Rows from block 5 of a small image classifier, named by matrix and row number. Rows with one number belong to one neuron. Each number is 50 + 12 x the weight over its row's rms, rounded and kept within 0 to 99. All counts start at 0.
Before each neuron's rows are labels from the 100 images, of 14848, where the neuron reaches its highest value: "strongest on" is what is common among them. Only what is clearly more common there than usual is listed. The data: cartoon faces.
# fc1: MLP up (model.blocks.5.mlp.fc1.weight, 384x96), inputs 0-95
# fc2: MLP down (model.blocks.5.mlp.fc2.weight, 96x384, transposed), outputs 0-95

strongest on: pink face
fc1.127:68 53 43 53 49 23 49 42 74 43 72 41 54 58 50 37 33 48 72 71 54 44 53 41 41 43 42 49 49 23 42 47 31 59 51 65 55 61 47 46 56 37 43 38 83 45 52 34 41 58 52 78 34 71 44 28 62 56 42 57 60 61 55 45 48 39 50 45 38 60 48 61 49 53 67 42 37 52 53 60 44 35 61 64 54 55 56 61 71 56 48 66 29 71 42 53
fc2.127:65 54 57 55 42 48 34 37 48 53 65 55 33 60 55 39 52 53 42 60 44 39 52 38 51 60 35 30 33 38 33 33 51 41 53 59 53 39 57 07 60 35 46 57 35 36 72 25 46 54 51 55 88 72 39 72 48 46 45 71 43 63 46 54 70 46 72 53 46 50 42 48 42 42 55 55 47 38 57 53 56 33 53 57 55 45 47 53 67 53 56 54 36 59 48 58

strongest on: orange face
fc1.267:46 39 40 57 56 45 64 63 28 60 50 59 69 51 37 62 29 85 43 43 61 63 49 68 64 51 57 47 62 49 38 66 50 59 60 53 60 65 46 62 47 63 50 56 49 34 72 53 18 68 29 45 41 48 64 46 60 58 54 44 42 47 41 53 33 43 54 62 51 40 61 39 55 40 59 46 21 46 55 48 39 40 49 55 47 59 72 48 52 48 49 47 39 84 62 39
fc2.267:46 38 39 67 41 51 71 42 60 58 50 54 58 49 55 61 40 29 50 43 67 63 41 52 76 54 57 20 64 55 38 56 58 56 57 58 67 58 39 00 45 53 41 43 32 57 53 58 29 57 51 42 75 44 57 65 52 49 54 39 35 58 36 36 43 39 53 58 45 39 56 53 45 40 62 53 62 39 38 41 35 62 53 54 40 58 53 36 57 32 40 41 29 58 41 52

strongest on: teal face
fc1.167:68 62 53 46 59 77 59 42 74 59 56 59 54 53 44 53 33 60 42 48 52 53 43 37 60 45 48 48 55 57 48 49 56 58 45 47 69 39 60 66 57 51 60 31 57 25 61 51 35 61 68 33 46 73 48 58 45 42 73 58 42 63 82 62 41 42 49 69 51 56 52 38 34 40 58 44 79 41 48 36 55 58 47 59 43 47 66 35 49 67 48 74 56 79 49 55
fc2.167:38 33 39 62 51 48 59 42 55 42 57 43 64 51 47 48 35 43 61 48 65 55 22 42 56 50 46 16 56 45 39 52 47 53 59 55 53 45 38 09 46 41 28 34 56 48 55 45 31 61 47 55 77 42 51 68 63 57 48 37 42 58 45 28 52 35 48 50 41 30 35 42 39 46 49 57 61 52 40 31 27 36 42 62 37 47 49 44 54 29 47 33 38 48 35 57

strongest on: blue face; teal face
fc1.243:31 39 56 55 65 63 65 42 57 60 55 56 62 46 38 61 59 59 41 43 60 63 35 57 57 43 41 46 72 80 39 62 43 52 58 61 51 48 63 55 56 53 42 47 36 48 54 63 19 61 58 36 39 33 54 63 58 55 68 26 54 61 56 58 26 45 64 58 42 30 44 36 50 42 47 35 69 48 56 34 44 55 59 65 30 42 60 48 55 26 45 56 38 80 53 47
fc2.243:61 38 42 58 44 64 40 45 63 41 53 41 55 43 49 44 33 36 55 39 43 50 51 43 52 49 43 00 37 32 44 45 53 67 41 43 55 45 48 07 45 45 41 36 52 54 62 36 46 65 54 72 83 67 51 67 65 53 37 58 47 47 53 40 51 37 44 35 40 39 58 50 43 53 47 54 54 44 49 38 28 42 41 57 43 48 40 44 47 30 47 34 50 47 40 40

strongest on: green face
fc1.283:37 45 50 46 54 61 39 39 57 46 57 25 53 55 48 44 49 50 68 56 43 53 44 60 45 58 40 48 40 39 66 47 46 52 38 64 59 35 31 45 53 54 38 51 58 43 75 53 22 44 52 45 45 32 48 52 34 61 22 35 71 48 50 71 25 48 59 49 66 61 30 35 47 41 45 45 30 64 55 51 69 39 57 36 46 35 63 40 52 46 67 39 40 87 44 64
fc2.283:49 28 40 57 54 42 65 53 56 40 50 42 59 51 49 54 50 30 60 53 55 62 42 49 43 40 57 23 69 56 55 66 64 43 53 55 70 40 39 00 45 53 46 37 50 54 55 69 51 29 58 52 92 40 57 67 50 66 43 41 59 47 46 56 50 40 62 52 53 45 44 69 44 45 56 44 57 58 37 38 44 51 50 49 34 58 42 53 35 34 42 35 58 48 26 53

strongest on: green face
fc1.315:36 36 42 44 56 42 57 70 45 47 52 53 59 41 44 59 52 69 44 57 70 64 52 71 53 45 53 43 62 46 52 69 50 55 40 67 65 58 27 54 30 61 50 52 62 55 71 55 22 42 39 72 35 36 57 59 43 72 39 42 60 54 24 49 37 49 58 43 57 45 57 48 69 54 54 28 44 63 56 59 54 39 59 47 34 63 29 62 63 46 29 36 38 70 47 42
fc2.315:39 35 49 46 54 54 63 43 51 51 54 60 56 58 50 56 33 37 49 51 62 60 23 43 52 44 60 35 60 50 40 59 54 36 58 40 50 42 45 08 48 40 42 34 45 42 59 63 58 44 54 51 88 46 59 64 44 66 57 37 49 59 59 49 57 32 52 68 42 56 33 68 37 30 68 51 55 61 31 40 43 40 35 64 34 51 49 44 48 52 64 52 63 43 21 59

strongest on: green face
fc1.378:64 33 50 58 72 54 59 59 55 46 68 46 53 55 31 46 40 47 53 58 63 38 59 57 52 31 42 41 72 55 35 37 53 43 55 58 34 45 55 53 54 45 28 33 53 54 58 37 45 33 75 56 39 62 45 47 61 48 45 56 38 68 57 58 52 43 76 40 45 52 60 40 53 53 61 55 41 49 45 43 52 59 56 08 57 58 48 55 69 48 82 57 43 86 47 49
fc2.378:40 27 45 65 47 55 69 44 54 39 54 56 74 47 43 55 32 31 54 48 78 61 27 50 57 51 52 25 58 46 48 54 66 50 56 42 55 54 47 02 50 48 31 42 58 60 40 56 49 45 64 48 89 56 58 59 55 59 57 43 55 66 54 42 47 26 52 61 42 59 37 53 42 57 55 57 59 41 44 42 35 47 42 46 39 58 39 43 43 48 52 59 62 61 33 56

strongest on: orange face
fc1.46:29 40 57 59 25 64 49 61 69 56 46 37 43 48 58 56 56 36 43 40 57 54 52 61 45 56 47 50 52 35 53 52 53 51 51 53 88 56 42 35 40 52 55 53 65 54 31 57 20 31 68 42 42 34 48 33 33 66 50 44 63 44 54 38 35 53 58 37 51 49 50 46 73 62 50 24 45 50 56 56 39 37 48 74 57 40 43 44 42 35 44 40 40 83 55 41
fc2.46:36 35 44 57 41 43 73 63 48 47 58 68 67 55 41 61 43 26 59 59 73 65 33 56 69 53 60 42 61 48 37 52 62 52 56 46 59 62 45 05 45 51 32 35 56 60 50 56 45 50 46 60 80 46 55 53 32 54 55 40 49 69 52 35 51 30 56 55 45 47 43 49 43 65 60 41 44 58 46 47 41 57 31 60 40 60 38 59 58 50 43 49 63 68 22 54

strongest on: green face
fc1.140:51 47 25 44 54 46 54 56 37 25 40 59 50 31 59 54 44 41 71 58 56 62 59 66 61 51 69 45 46 36 49 69 67 59 57 50 54 59 45 65 50 69 40 45 51 68 20 41 39 60 28 53 45 71 66 50 38 58 44 50 50 46 65 47 29 49 45 37 36 34 65 49 39 48 60 62 63 46 56 44 42 53 41 66 47 72 43 61 42 40 28 53 48 85 57 45
fc2.140:33 42 42 67 58 44 56 43 45 53 46 57 53 39 55 55 41 26 52 44 69 52 45 57 71 62 51 25 48 39 29 43 57 52 44 56 42 62 59 00 46 55 25 55 56 49 68 35 51 67 62 38 74 39 44 52 46 41 55 49 37 59 45 44 47 35 51 55 31 53 56 39 40 62 60 46 59 45 42 52 48 63 44 52 47 61 61 33 56 47 51 57 49 63 30 41

strongest on: pink face
fc1.144:66 49 59 58 50 72 44 46 43 75 75 49 49 66 55 33 39 62 39 55 44 37 61 34 46 56 36 49 43 62 36 35 62 75 49 62 73 41 59 53 62 37 41 37 24 70 50 39 39 54 75 47 44 62 31 45 51 47 40 62 40 69 33 64 57 44 72 50 46 61 43 47 55 45 55 46 57 60 70 52 53 45 59 30 52 37 40 58 56 43 33 54 39 68 45 58
fc2.144:73 52 60 48 66 44 23 49 56 39 59 48 19 54 44 41 57 29 36 51 34 36 69 40 33 62 43 29 33 24 52 32 48 53 45 68 58 41 52 28 54 41 58 54 47 52 68 38 58 56 60 69 77 72 40 59 46 37 40 71 61 41 59 51 64 52 77 33 50 49 58 49 53 42 43 42 52 50 58 44 49 44 63 54 58 40 34 52 59 49 47 48 37 51 54 50

strongest on: teal face
fc1.339:53 45 44 52 84 63 42 41 58 50 74 32 54 65 63 43 40 62 60 52 37 43 30 41 39 51 39 53 45 40 52 43 53 52 47 62 45 31 44 57 59 37 49 38 44 40 79 45 34 44 59 50 37 46 42 43 51 55 38 42 52 61 74 71 47 48 72 65 55 70 36 45 32 57 55 38 43 31 51 45 57 32 59 40 40 41 75 38 44 49 57 58 29 73 45 69
fc2.339:43 43 46 72 46 51 61 42 64 50 60 61 54 49 33 48 44 36 43 45 59 57 28 41 48 51 52 25 59 43 34 51 59 47 60 44 64 46 34 04 46 41 42 40 36 55 57 51 45 38 69 42 93 53 53 66 54 55 47 34 34 57 62 47 53 45 74 55 34 44 31 45 47 56 55 54 52 44 38 42 41 40 37 39 27 51 50 39 57 41 56 42 35 63 44 54

strongest on: grey face
fc1.146:58 44 53 57 29 65 61 58 61 53 43 55 48 50 43 52 61 28 41 55 45 50 62 62 39 47 58 52 63 46 53 67 48 35 53 43 27 48 42 23 54 59 55 59 32 59 77 59 33 34 48 53 47 51 60 55 40 70 47 46 60 47 44 53 10 57 65 39 50 50 50 59 64 24 43 46 69 48 60 55 47 36 44 70 41 48 43 60 83 42 76 36 54 59 56 51
fc2.146:69 47 34 63 58 52 37 61 45 42 33 61 50 29 53 53 40 38 40 32 43 64 60 63 40 61 53 14 51 67 32 70 51 65 47 57 56 50 50 14 38 66 51 44 47 54 50 42 56 57 62 47 77 66 66 66 69 37 40 56 41 41 50 58 37 44 48 43 26 45 72 46 57 54 56 50 43 55 58 47 44 52 41 41 46 59 51 46 37 41 33 46 38 34 45 31

strongest on: green face
fc1.307:37 39 66 61 34 49 44 55 45 37 34 48 40 39 48 46 62 59 59 50 48 51 57 60 50 69 53 47 33 40 75 51 51 47 44 55 65 58 61 53 63 56 36 58 62 68 15 44 27 37 45 52 44 45 51 59 33 55 34 40 61 45 29 52 38 53 50 38 32 55 47 57 40 65 36 57 79 61 45 59 55 56 48 67 57 53 12 57 56 45 35 47 41 74 37 60
fc2.307:40 43 35 56 55 64 52 50 55 48 55 65 74 46 57 60 40 28 55 45 64 63 26 56 52 49 58 36 67 57 28 59 58 58 64 38 50 53 43 00 37 54 39 41 48 42 55 52 51 54 48 63 88 51 60 68 41 58 55 41 38 50 37 42 52 44 63 62 32 44 42 52 41 54 62 53 37 41 31 42 41 55 28 55 34 58 40 37 62 41 49 47 46 48 45 47

strongest on: blue face
fc1.162:31 53 30 44 53 53 64 56 37 31 47 35 60 39 49 59 57 47 73 54 55 65 43 56 56 45 54 48 60 43 53 71 36 58 54 69 53 46 25 47 26 60 43 53 44 61 57 53 15 56 46 76 28 33 60 45 54 60 47 37 46 50 49 54 25 47 63 36 64 52 58 42 51 51 59 34 24 44 58 50 62 42 62 62 33 58 48 58 69 36 42 29 40 63 50 57
fc2.162:46 32 41 60 54 52 53 45 53 49 52 56 51 48 49 43 40 32 39 41 54 55 37 45 48 54 46 31 61 41 40 55 55 53 52 38 63 38 40 00 45 43 40 38 50 52 62 52 42 49 59 52 97 43 53 64 53 56 36 31 45 51 59 43 55 31 59 44 37 43 45 53 44 51 56 39 60 55 40 34 44 46 30 59 27 53 47 38 36 37 51 40 58 56 21 47

strongest on: teal face
fc1.214:45 58 42 65 60 30 53 37 34 41 46 47 52 43 64 59 44 46 46 52 49 60 63 73 47 59 62 51 56 46 63 44 54 35 45 48 40 49 64 43 56 62 65 48 57 42 44 45 37 27 69 47 40 55 54 38 40 33 49 39 49 43 17 60 34 48 79 59 50 58 46 39 65 60 63 32 50 42 62 57 38 66 58 51 69 62 17 33 61 34 65 75 49 67 60 44
fc2.214:34 46 52 51 37 50 58 43 61 61 65 38 64 59 53 47 42 40 52 58 56 44 48 44 67 60 41 22 36 48 43 42 50 62 57 63 74 58 49 00 50 47 41 42 51 53 74 47 33 35 48 52 92 36 42 70 41 45 52 53 53 56 56 36 50 36 49 40 59 38 52 42 45 50 38 60 55 40 48 38 43 49 61 44 54 39 43 51 52 47 46 41 36 65 53 53

strongest on: teal face
fc1.303:61 43 40 55 80 57 47 41 30 56 62 29 50 45 40 52 39 52 59 48 43 56 38 56 46 52 47 50 55 43 52 67 41 58 44 59 50 34 29 46 52 53 38 51 61 55 76 53 27 57 49 55 35 45 63 32 53 61 34 46 60 52 67 65 25 43 65 46 57 67 56 54 48 55 65 33 27 47 33 46 64 37 53 52 30 58 62 40 42 45 64 41 26 82 43 65
fc2.303:47 29 46 71 46 50 64 43 45 54 58 58 59 51 59 49 43 38 47 47 68 57 28 45 64 44 48 24 62 55 31 55 62 41 61 54 65 47 48 03 48 47 32 40 42 55 59 50 42 38 68 47 85 54 53 59 51 59 52 45 40 64 54 43 52 39 77 63 38 42 32 51 41 45 56 48 51 38 49 35 39 39 48 47 25 50 50 55 50 35 59 39 41 68 34 55

strongest on: grey face
fc1.96:50 59 39 27 57 70 43 57 53 50 54 49 79 45 73 53 56 25 66 58 52 53 58 57 54 42 58 45 50 40 42 58 53 88 50 53 63 58 45 56 41 65 69 60 68 55 41 47 36 16 25 83 51 51 61 49 47 50 50 51 52 38 56 47 22 60 44 44 57 35 52 42 51 35 40 67 47 40 65 54 41 54 48 44 51 43 40 45 58 42 49 44 56 53 69 40
fc2.96:66 49 48 65 56 49 35 56 39 55 31 44 36 29 44 54 50 29 37 30 40 55 69 58 36 71 49 24 46 52 49 61 51 69 38 56 59 52 42 20 41 62 51 41 51 64 55 46 48 65 67 36 75 59 55 55 50 41 31 55 50 39 42 45 40 45 58 27 34 48 67 39 57 78 46 38 59 57 57 40 47 58 44 48 53 53 71 50 44 44 38 44 26 43 52 28

strongest on: teal face
fc1.279:53 44 45 68 82 22 56 42 16 52 72 56 61 56 40 46 23 57 42 43 46 59 44 51 46 56 35 48 58 48 32 51 62 46 51 51 55 52 40 51 49 56 44 31 41 55 76 51 28 59 43 56 45 53 58 39 65 52 45 41 49 68 45 60 27 39 51 64 48 59 50 50 50 50 74 38 36 34 40 48 43 46 49 43 48 46 80 42 35 54 45 56 40 82 46 51
fc2.279:37 45 45 73 39 43 67 30 39 53 59 40 56 47 55 48 44 38 49 50 68 51 29 43 65 42 42 26 52 43 35 44 64 46 52 57 77 43 45 00 57 45 35 46 43 61 66 36 44 43 64 38 78 46 43 56 47 50 50 44 38 67 62 47 49 37 72 50 47 54 31 37 41 48 57 61 59 58 34 52 50 49 46 34 34 51 52 40 44 49 53 50 39 57 45 59

strongest on: orange face; teal face
fc1.260:54 43 48 31 61 67 57 54 65 47 67 39 62 61 69 41 54 42 76 74 58 46 37 47 45 33 58 48 50 54 54 47 52 65 58 57 59 40 61 56 50 44 53 51 45 42 66 60 41 64 50 49 46 43 42 39 53 55 59 50 69 54 41 66 50 38 53 40 73 42 40 38 38 48 40 56 83 22 51 36 33 46 50 62 46 43 64 46 30 25 52 50 48 73 17 63
fc2.260:26 41 41 54 51 73 62 55 71 38 50 62 60 44 38 56 53 29 41 40 66 65 26 55 56 40 57 39 64 51 44 62 51 44 66 44 56 48 38 09 35 51 51 48 44 43 42 57 50 46 58 34 92 42 64 70 53 57 55 28 53 54 68 49 37 44 60 60 42 50 39 49 48 42 53 53 58 58 40 53 53 43 36 54 34 49 27 41 32 52 48 52 44 58 39 42

strongest on: green face
fc1.238:57 47 46 60 50 53 43 42 89 38 66 40 55 54 61 51 43 58 50 48 37 50 68 48 44 40 50 51 61 25 53 49 39 31 43 44 56 36 37 43 49 53 56 45 77 38 65 52 54 45 75 62 53 52 53 40 58 55 42 51 57 45 49 67 53 54 52 37 60 71 53 49 61 52 59 25 27 39 64 53 58 50 47 70 42 46 14 38 36 71 68 62 61 69 34 49
fc2.238:44 50 50 61 54 45 46 41 47 57 61 58 45 52 59 44 54 39 41 52 60 47 46 44 62 76 45 10 40 39 27 33 56 64 53 66 79 53 59 01 51 42 41 53 50 44 53 32 45 48 44 50 80 61 41 81 47 43 54 60 43 66 48 47 57 40 64 58 41 54 49 41 40 48 46 53 47 60 46 51 59 46 55 55 46 50 45 44 56 48 39 53 22 65 51 49

strongest on: grey face
fc1.26:48 45 79 56 46 44 53 48 36 57 47 58 29 56 28 50 69 54 23 43 58 47 53 55 45 56 49 46 57 75 72 48 45 16 41 41 44 45 62 58 57 45 64 60 31 45 59 64 36 54 47 14 65 44 42 56 45 56 54 49 56 49 66 47 37 51 50 58 51 54 30 44 58 50 47 38 71 37 65 48 57 49 38 60 50 34 41 43 41 56 46 69 60 83 51 50
fc2.26:54 45 40 58 56 44 51 57 35 40 46 40 55 41 53 50 46 26 56 46 54 52 58 55 54 67 49 06 41 46 38 46 39 68 52 73 55 60 48 00 41 56 45 45 63 55 73 37 43 54 44 53 73 55 47 73 46 41 42 55 43 45 55 45 34 43 58 38 47 40 62 41 56 61 44 46 51 46 56 41 46 52 65 55 62 54 39 54 56 37 35 35 23 66 49 42

strongest on: grey face
fc1.190:51 50 44 63 51 54 63 54 68 51 60 63 67 48 48 49 45 65 55 55 72 67 48 59 60 52 50 48 64 45 40 63 64 39 68 48 55 44 48 41 48 59 31 47 30 62 58 41 16 55 50 65 45 60 56 62 34 65 46 40 45 58 50 43 17 48 74 53 31 53 39 38 38 44 54 55 47 63 59 42 44 40 43 60 37 56 18 46 58 50 35 40 59 88 54 61
fc2.190:64 48 38 65 63 40 47 68 34 46 48 66 53 33 54 62 45 32 55 47 61 65 52 67 45 51 64 31 59 65 39 60 59 47 40 44 48 63 55 20 47 62 51 52 40 67 65 47 54 64 57 51 80 71 63 51 59 36 58 58 40 54 46 58 44 36 46 50 32 54 64 42 57 62 74 37 40 39 62 51 49 58 35 51 57 70 45 56 34 44 25 55 64 52 22 36

strongest on: grey face
fc1.221:42 53 42 50 28 54 43 57 58 38 45 53 42 44 57 61 53 56 51 50 51 52 72 64 55 36 65 56 58 44 58 53 70 30 47 47 64 48 45 51 51 66 49 65 72 42 43 47 31 38 55 41 61 58 59 47 45 38 41 40 36 32 66 39 24 58 39 41 46 40 56 42 51 49 53 46 41 57 74 60 62 55 39 55 48 51 18 49 15 53 45 52 68 88 68 35
fc2.221:39 46 48 54 54 43 61 58 56 42 47 46 57 37 57 42 53 30 59 53 55 44 57 53 55 75 43 07 38 45 36 43 43 64 54 75 53 60 61 02 44 55 45 52 58 40 61 36 43 59 46 43 69 46 39 74 49 37 58 60 53 57 43 41 35 45 55 45 51 44 63 40 54 56 40 49 47 43 54 55 50 50 67 61 71 54 45 55 60 41 42 48 26 77 41 40

strongest on: purple face
fc1.191:42 41 51 65 61 33 58 69 38 49 47 64 67 41 40 40 37 47 42 40 51 49 48 59 53 45 43 40 47 45 37 50 44 46 52 44 53 81 36 65 33 54 57 39 42 54 46 55 37 52 55 68 51 36 44 72 47 55 57 49 43 48 41 43 47 49 64 54 53 45 63 56 73 37 43 17 33 63 36 60 32 30 47 55 49 62 42 63 83 47 22 30 47 76 51 36
fc2.191:40 25 46 53 58 42 68 40 42 52 60 59 54 56 54 54 28 39 59 53 68 59 28 46 62 38 59 18 65 51 48 54 68 40 57 48 46 41 46 19 58 45 33 34 45 56 55 63 46 55 46 48 69 40 53 58 42 65 55 35 50 60 39 43 58 24 59 68 51 47 34 66 38 39 72 56 59 53 31 35 31 50 49 48 38 57 58 46 51 34 48 42 58 57 21 61

strongest on: green face
fc1.25:48 47 70 63 62 45 65 54 53 39 48 62 37 52 63 46 58 54 43 50 68 40 58 50 57 59 57 49 46 61 61 54 61 43 66 62 36 52 68 55 67 46 39 60 45 54 19 56 24 55 59 36 38 54 38 54 35 49 43 57 53 59 20 42 48 50 62 57 40 46 49 46 40 68 41 52 84 56 69 43 61 52 56 54 54 41 24 65 67 40 38 52 35 81 66 61
fc2.25:44 34 41 62 63 49 68 54 56 50 53 65 66 50 46 52 34 15 52 51 60 59 46 52 72 52 56 30 55 47 25 50 58 55 65 43 52 60 44 00 44 58 41 33 52 51 67 51 50 55 47 60 85 45 54 63 44 47 52 52 35 57 50 40 45 36 52 51 41 39 55 47 43 50 63 58 52 43 48 37 36 53 34 51 47 61 42 50 42 42 44 41 59 55 29 52

strongest on: purple face
fc1.116:35 37 64 49 73 60 53 57 49 38 29 43 44 48 65 60 47 41 52 49 50 54 51 58 54 60 46 47 44 53 65 63 57 65 55 65 57 57 49 63 44 57 48 57 63 38 34 71 32 42 65 32 30 25 53 52 19 64 49 35 73 53 48 37 37 38 66 37 57 50 45 46 55 54 44 40 62 62 58 47 45 57 61 59 49 42 67 59 54 23 60 41 34 85 30 48
fc2.116:39 25 46 51 42 55 57 55 52 53 56 58 67 49 41 52 38 32 48 48 58 58 40 50 54 49 54 28 58 40 44 52 48 51 57 35 50 49 51 01 47 46 34 34 55 59 35 51 51 68 51 50 91 46 55 59 51 58 60 46 42 56 52 39 56 26 50 55 41 45 40 49 53 70 56 55 26 57 43 33 27 48 33 52 41 56 48 51 59 41 50 50 64 62 17 51

strongest on: orange face
fc1.157:33 44 49 58 64 51 53 59 61 19 31 54 47 32 69 51 54 40 38 34 57 57 45 62 56 56 49 43 53 55 49 65 49 52 54 61 62 57 45 49 31 61 48 48 52 42 35 52 35 24 82 39 40 39 52 57 40 43 44 30 60 46 36 45 36 43 80 33 48 51 53 35 63 67 59 29 61 47 63 38 50 66 55 43 31 60 54 38 66 35 50 53 29 68 44 37
fc2.157:24 47 43 48 28 64 68 41 47 57 61 48 67 55 42 56 55 24 49 53 58 56 37 46 63 44 48 37 61 60 45 59 41 70 56 51 63 62 33 01 41 49 44 47 66 51 64 60 44 56 39 58 92 19 59 47 46 55 53 22 43 52 60 42 42 58 41 51 54 44 45 46 46 56 47 55 37 47 42 45 52 54 51 46 40 54 41 45 55 47 50 46 34 58 46 54

strongest on: teal face
fc1.197:40 58 48 50 66 79 49 41 54 49 59 59 44 50 49 59 59 35 54 47 44 53 43 43 51 42 16 50 59 58 61 48 48 33 52 45 20 45 42 49 53 51 60 38 38 58 69 58 33 54 67 61 34 40 48 48 57 48 47 47 51 61 51 54 42 52 84 39 59 65 41 55 60 57 57 24 46 32 37 52 62 65 47 44 56 45 10 42 36 63 60 59 54 77 57 57
fc2.197:55 32 52 54 52 54 45 42 56 44 55 53 42 49 51 45 35 29 54 47 61 47 31 41 51 46 46 37 44 40 47 51 59 46 46 49 73 40 48 03 54 41 31 37 48 46 55 46 48 47 66 48 92 63 47 69 59 64 35 50 59 64 59 45 57 28 50 46 46 51 34 55 41 37 58 40 55 41 54 36 39 37 38 63 35 51 62 55 30 47 44 45 68 63 20 59

strongest on: blue face
fc1.208:60 32 41 45 70 57 40 47 57 44 61 58 60 52 67 49 44 34 65 61 63 58 42 55 52 46 39 50 68 45 51 59 57 50 66 53 27 48 34 54 45 52 41 56 36 51 30 49 18 46 44 55 44 54 58 67 27 65 44 40 56 58 53 56 24 45 59 52 51 47 33 31 33 50 41 60 71 34 70 31 34 37 48 50 36 29 45 55 63 41 44 36 55 80 36 59
fc2.208:46 47 39 55 42 58 42 40 47 66 43 67 46 37 50 53 38 47 27 30 48 59 34 46 57 52 52 32 47 51 23 52 50 57 45 41 61 48 43 00 42 51 33 45 43 50 56 35 50 63 52 39 84 63 57 65 54 39 49 51 28 47 59 36 51 41 43 57 19 44 48 39 35 49 60 54 64 61 36 42 45 47 33 50 39 55 62 35 59 44 37 45 50 42 33 41

strongest on: green face
fc1.72:60 50 52 47 53 52 88 53 48 37 47 60 45 41 41 57 60 45 54 63 64 51 43 42 66 40 59 44 64 66 53 59 54 47 64 57 53 44 55 57 53 48 43 58 42 49 39 64 39 88 42 48 39 47 48 62 37 67 59 49 56 78 60 47 51 47 44 43 54 37 47 45 30 44 57 60 72 48 46 27 61 65 48 78 36 54 47 78 58 48 33 53 59 81 47 68
fc2.72:35 39 39 57 42 75 61 49 51 58 58 60 55 47 39 56 36 26 55 48 74 64 34 55 71 59 48 27 55 40 33 51 57 59 49 47 55 54 47 05 45 53 28 47 47 66 51 43 49 63 46 54 82 46 55 62 54 53 58 48 40 60 65 31 47 32 51 63 31 46 49 50 37 60 56 58 49 51 35 46 47 50 33 43 39 53 37 40 44 37 37 48 53 61 23 55